config.yaml
encoder_arch: "caformer"
model: "image denoising autoencoder"
dataset: "pictures of board games with random positions, seen at a slant"
train_examples: 48750
image_size: 48
crop_scale_min: 0.8
horizontal_flip: true
translate: 0.06
color_jitter: 0.1
bottleneck: "denoising"
downsampling_factor: 8
encoder_norm: "layernorm"
encoder_norm_position: "pre"
encoder_activation: "squared_relu"
encoder_mlp_ratio: 6
encoder_head_dim: 64
encoder_fused_qkv: false
encoder_qk_norm: true
encoder_parallel_block: true
encoder_dropout: 0.1
encoder_inner_norm: false
encoder_moe: "top_k"
encoder_drop_path: 0.15
encoder_num_experts: 4
encoder_moe_every: 2
encoder_expert_mlp_ratio: 1
encoder_experts_per_token: 2
encoder_shared_expert: false
encoder_patch_size: [2, 2]
encoder_depths: [4, 8, 4]
encoder_widths: [64, 128, 256]
encoder_kernel_size: 5
loss: "mse"
latent_channels: 16
decoder_norm: "batchnorm"
decoder_activation: "silu"
decoder_widths: [64, 128, 128, 128]
decoder_blocks_per_level: 2
decoder_block: "bottleneck"
decoder_attention: false
decoder_upsampling: "nearest_conv"
residual_init: "none"
optimizer: "normuon"
muon_scale: "original"
learning_rate: 0.023
momentum: 0.95
nesterov: true
orthogonalizer: "newton_schulz_5"
adamw_lr_other_params: 0.0026
max_steps: 3900
batch_size: 64
epochs: 5.1
lr_schedule: "poly"
final_lr_fraction: 0.05
warmup_steps: 110
weight_decay: 0.03
adamw_weight_decay_other_params: 0.01
Rows from block 3 of the decoder of a small image denoising autoencoder, named by matrix and row number. Rows with one number belong to one channel. Each number is 128 + 24 x the weight over its row's rms, rounded and kept within 0 to 255. All counts start at 0. Numbers have three digits each.
After each channel's rows are labels from the 100 images, of 14976, where the channel reaches its highest value: "responds to" is what is common among them. Only what is clearly more common there than usual is listed. The data: pictures of board games with random positions, seen at a slant. In brackets: how many of the 100.
# convs1: 3x3 conv (decoder.decb.0.1.convs.1.weight, 64x64x3x3, each kernel summed), inputs 0-63
# convs2: expand pointwise conv (decoder.decb.0.1.convs.2.weight, 128x64x1x1, transposed), outputs 0-127

convs1.36:108105113084129033113105115127165127117132129101144105105124129120141123131078127129127156135100140148167109102082140116152118129152144117154120125100129144151109096079137163101114118137126115
convs2.36:121087110145172201160105130124167133089172116110144117137124109128133146119132139117109098135129145123132110117100115138120123172149089129125155178128125110185132111127134138136137162126112071114127117120150147129104130159100118099114154130156136128122109102140148076124126137126131139088122137119150113130151107158109146099100166106115100132167147126152105068120135177119134120122208
responds to: nearly full (68); discs on a green board (55)

convs1.41:105133104134127132150124132137120129114171080136099102170129045131132102143131123137129156125119155128121073096138146120145102090068117122092136113143103129128116092112138130146138145132082131
convs2.41:160143129128084123148162117150107117164139117112109131162141136107100164193136063124153163157115092156154131125153121124153145125164130117066124114088164163142125095130122132113131121177129126137143149109120097178112114129159153132137103125124118139097112151106112162177146140121131134092165140107105102122126115154160124158123159106113126142140098116103091121140166162119130078125142
responds to: discs on a green board (96)

convs1.53:120129105097111121162141116137123108117092069141089137166140106130144124142146120108128135124150089118117125092159163135152103103086112138124134138130073137164086073138143140081123131158109131
convs2.53:152115123108139132092102119141131088120135140131105149120149118139115131124089109120133141108125085093161114114120147133114103102159097131131130091111129145152127100148130120134105155106163145168144103075130145165096121135158145085107146134129131149096122113107143166150121160180089144108147101099118087172139123135145165137163096110110143148131076084135123158129167135150150087056133
responds to: stones on a line grid (66); nearly full (62)

convs1.18:132136128106128127117117148156130121142118106209126128130129131084133110150141026138146119120105121117125124117133130130101141116117095132096146124089164075128116109118102137123151132120140161
convs2.18:116132140161120115132150061110134108110135125123145123164102135157126111102137104083170124120143103121132117117166148130129083122140125126129127172154124122139119110122110121130127096112134102124112130105115147106131155068159116133117160032139112133125096150152168161105171152102153055110148121096133106118122107130110138109170140163158100112129148131129164115126129142130100140138177
responds to: stones on a line grid (46)

convs1.29:125150097110140149171126130131125107119187107139130150149059150122133149127163141115115122113115131147114102138107150153101089128057095115128137116148130119152121106151158138097112115166089133
convs2.29:129118175121130143122118109118051127150147113157142155130127140136114140134155137095123137133137113115155144196117151147132138124127125130111119136142167167133166160132124136104109096144158156165155101087122109170074101103112150143141074109105116130102141120159104144148154110132121132129124121163123068117137122169170077127134168125118129119121145151093109106114112134128125080075132
responds to: nearly full (66); discs on a green board (56); stones on a line grid (36)

convs1.30:122131137137135131125120093118131134079121120148113209135121130135107127113092137119100154106127141110130121116134112126112123139137136109135095117114119140141138114119105023131138201127123117
convs2.30:095100160162124124087150140115121125151147149094101162171143113153114137147137113137097154110147102109153105151127141111157119200165117156103150103139151133121181155151111166146135155127109156126108106137107125127166127123215147094119128127099130149120107128142087155127127106123157136147165115108117144105139111150113130147123099122122080116160092123145169105106091134093121147129114
responds to: discs in an upright rack (37)

convs1.34:145086119123106122113137140132123091152127106101092176171122118069125128119135121144102140111128104102139101155111142103140145115139132148126099130157128171118068138120149078077137123092128106
convs2.34:115114147114143120106138132119096132103144146156099131114111107137100111117134128147172080129106094100140091119186098141128112149127127135157129144148149149144083117102081091169118143159136148122080131092164144097110122158100110112127108117159100158112150143132114165148166126147142102068088142110169193108129117158094103145118110130149150148117104140081107134144135126109134141135100
responds to: discs on a green board (45)

convs1.24:165104124144116141162124096121153090104144165059123141124084129090126160114112096087102146104124163150144164136115133133124133131146118124091112134130166131133113124128098200110126134131121119
convs2.24:124104134129132144152157118123136133074125142134108150180139160151113115154159110129109138122160128123130148122082142119107136175144086160122109133152178146103106141156120154127163138154148136148160134145135128123163119113146152108147196140156120148115131103161064114127165117116172144094147110087123140125120133076112129112177143140160078140132101124111131063141128123114128120149151
responds to: stones on a line grid (90); first side has more (70); nearly full (60)

convs1.56:167125149079117142118125106152118100151136129114113127093050093104087143097112124144127192145154157113102161137149107098133121140123143153139130119129094117104144144149143116110137141153131163
convs2.56:164134104107119140135135124117209145114160119179132131127106092146144105138160072123104137139124131113115096151154137115123117155136151125144117108113108154179122149116181147169118147118114105084135145129093140102180121112127190141121130131132148121140119106179151127162105111107145096088117154113139136142101163096113114092126128133122141127115143101151142127098146163100116184112110
responds to: draughts (68)

convs1.15:172082123100105122108161131155172107166099124129134155136138124110141131143157136137100126130158090164098119109111148091116167142085112137123110145163140157113100111168111169092145129123157122
convs2.15:105130132096130108140153138114141120165115149137129169151140119118122141134124157141162151123077137109140143064113097105139095150106137112120103097096091089155117154119127142148100140114137139123120118132154113141139154088095117124149106113142173148144115137080161123085159102058116166134150120125132132135157133126156109111175131112097110134077119140146117145090114126108118155073072
responds to: discs in an upright rack (44)

convs1.48:127120074119128138047155123104143130110148104145093141147140085114147050131133108096141132101137112144130109124141154100145108142131115105121131136116124148097084118129161140151129134143091126
convs2.48:141100086107109105155110111130147114117150158125146117117107130149134104138152068120125138142135175106145111169109123132139094131155133144121130108158126155111121111142123139136089131180128171087143143135130134120146140100126151101104081114125146127157166120145150106112133110046149161157147125100110099163092128135095151127113130138111146090118122193085107178142138127153155111164129
responds to: discs on a green board (78)

convs1.25:102141146105146131087131140150156128123136113149120128125124089090148145129146152126163132095158134168084152130107138165116119170159183118122113140130071149096118143128168157137118140178111132
convs2.25:091103126117129082128111134101146125152147129142111111131085134127158100129131105116128101130115120144117145104088153112109142168134153154145161097112123102166133151109164108104115125162125101167079114180139152108162153111153125121024152154111129134095144124087158126137126132129157114143134158134120143108141122109086133093146107117164103146128153131162128178150110105124118129160150
responds to: draughts (56)

convs1.23:093085144113134138138093156133100122099132116142133089082148116120098163110125123178124144144164110121087105095133150138116124169096124147147095128095113123132090119080129133118139151104090157
convs2.23:152149152140128086112124155125134104153118190136163106148121138094113139083116127095208099129141107110154106145117127142119125141168157118128128135113112098150143157137134118162112137132105108141138134084139121185159082110152106111086130155139137148116126115051136124150100091169141109170163093132137084141112115148121115140133164122144115129111149125126117160119112141131110166143119
responds to: draughts (38)

convs1.63:139157123136115113126118178156126162154100105138135237127116114128144098126137087142157181137115163160136141128118128123115137114097110109120149127115137092114119108131109110158127138133136146
convs2.63:140111129132150139126076049093152154156115106154099153106138096089153088107101148069102116134140143138118116148136120169130127107095097138127137130098105092121140123118139123139119142151116102131144164132128093137120097171118128153103125111107147123143111111128103120166113113120131083116179151102140152120190127166076110157128132139145101134115113153123118156088150167127134096141111
responds to: stones on a line grid (52); discs on a green board (38)

convs1.61:143146127101129128114096068126106143073112138171137134127167137134109108127128116138143167099101075159111123075129098135167140123101110109121130131114113143102111144114180176117131114119116118
convs2.61:078092129154108121129119111120127100141150142150138078085116112131128125109146113112116136133111082174170140096121121133095117104145129136127103170132137115143091101165157134114144132141149112104130120150145108084145143128114095096148139156116134142145187115097131115138135149141170120089106092144144167136133138128150106150116208070145089153100088141165150124136110123137123109120160
responds to: noughts and crosses (97)

convs1.28:132136091123123146148132129158079123117113073146131138114116179105125170129140097159127137137137119203114091141170112151150101152141142121129126171161115112115110127092132131114132125169104124
convs2.28:157143131136124128131112109128131113136169141159158144137097166123089139178182205151123146146093133140111108141140126128145123127112133121116098092117156088143100116134165119127131097137128137134150114112130107161126148097132126115124087103118154146101137115133126102126142116160107127155131091128140149093156116196182132135070135131142136148113100133115105166092150138105091072091146
responds to: draughts (81)

convs1.4:120129109120112137097104108134096135112125100130098089106119116177103132065133123125144172099143127131093087083122075100128131088099134144112094126110105125124096130118120096109124157091134126
convs2.4:141162146134135092113137126103132161084102133101132126158122124149164158135125105152154133108123172156088141154151123085149135158138130147168115114144121100159151124088128130117098125098113106171161186137110128171085089133102134118143108126134081136149103110098113136144140103111152149112197127145108139112117083123091129126126149088137141105125154122106096166140176144134166118118126
responds to: noughts and crosses (87)

convs1.50:082134125097119123131111137121114113132118131116139103123121082120115152130119091135130104096157137129130111098115101113114154138132147131128089116095128158151067106110124054108143173080124173
convs2.50:130165138099101141163138150088108115106134125132142116147117111109131097117156151143101138147132113180117118104102155109128111101113152140184148151136129144074110076162132129150141116184115120087108134111086149141142151123126104126132123128176095103122110098177136113108118132150113108193130115103142059137119115143163106130107134103127114171121151136136118127161096120121086091121130
responds to: digit grid (55); noughts and crosses (38)

convs1.57:119117100084139112097078149128125123141148137140105131122122153134140172094128096132147135125182110175078104115108127109083146116113144141146118144104124109161091076096119160105156131122126126
convs2.57:134125130169139121129124118183113141118126146116126121101085138138172127131162222101106125132143105112138086152131114119105150118149148151092168109103141142129148145132134171098135122156131070123116095137120138113141130112122130129090122120130115122102143122137171112167203121125103148166148128142130113090136158140103133112161166095118083123120171123097117109165137110110129153151127
responds to: draughts (67)

convs1.35:113122137121113110130141120107101121120097026120098153113111064128134069113131128122118117144146123148119170103125140107119121127138134132119108128132098150148081092117109154094145123118137124
convs2.35:104135138142164128124140129146110114078150138111119110127132112155142141142105196113101100128126146134125114145142142133123101107121084165152146157120099104137112151102128115112159153076177172159100116166138140152118127135097124138158156119134123131137123137126084077174139123119132123152122121101111114154107149141101125143221136106111142130124141093165117129124104103148131171087172
responds to: draughts (66)

convs1.21:115156108170139109109111110109134118055101143142085143130127133137123113078116119112114080103122125144100129114139057134160149138121146105120105133121155126124128158107106135110154123158136077
convs2.21:126138090119099130116145109167136127122119142152131127110135132125142144193140121109138122145093148128146125130105134187111129157113072133085112107113085134114135167140110098074143117103136167147110121218131131078115168118135123091191167119108128124117154138150110127130150132134144116109108115144174143160109136078142115131119171131147125130134120139088141119114119142132130151147097
responds to: digit grid (64)

convs1.37:081116098147127138111120114127103114154101104130121089129058132133126108108095122111149136123112128120117127121135136115124160132111104130125104142131110128103117127130026092107140124150072115
convs2.37:122136107106118146121169149089106130145155120154131175122132134153122097118103187143109142124157148159122111166099167121144142129125101133079083102163118126132133143132125159130132133126125142143129168129143160083122156113115109150112155111103154144149139102138094095091107125136100102151112101150129166167061138171155150150159121170114122154096129105094139090180107122135146113144121
responds to: noughts and crosses (55)

convs1.10:175117144102090074097110036155135137097142113133115117093152128116087142101096124145126116156114091144128112084126116110102108120118118110107087132123112138131133124132142152112130144134122141
convs2.10:145108155130116159100111064148115128131125098092119154099143095142117100105121139138175111161144178111130153102128114084076108103130108149151154097134140141120160113119170137117138149163105188126138145126109127180099131106137163133099063103188111096112132155128125155105126146151143126150141130143116109118140156149115157121117127118136121095119149155134093137126188128113133133139139
responds to: digit grid (75)

convs1.9:141093138101126109141133122113138129206132090108114143136135115075124127139177127148069081097112128140117123146128134105137160135133128147118122147126123101121113134134151185088124081109130136
convs2.9:082142152139117129104172168157145140141136172083120116154110145128154123131095102141154133145132131118112148161100137139143121154176140127174134153132145150112122124110116154126158153133097169141154105146120119163137102135167122122096071149153085117159080091120118168124121092184129105134131136165155151130107128166121185139085141132134133114124139130134148079105132159131148121104146
responds to: stones on a line grid (55)

convs1.43:106124099142108121108108029122121133094122125097113184113154116133078106135125144126125132135128102128107105134119101104163114098114140119143101136112099159130126104126162099114123174131127145
convs2.43:077072095159075110117138079128112123125121097142151105188140121123135145103125117095062132127149084127125152110126136160133107129121114127129150143103115134112147085158113088111113117131114103150115115145137142142137153119101126140104114138128146125142121133170154158100155114148082134124126176117182094109122109132121146124144113138117107143117142094142149133061109090127101145161082
responds to: discs in an upright rack (41)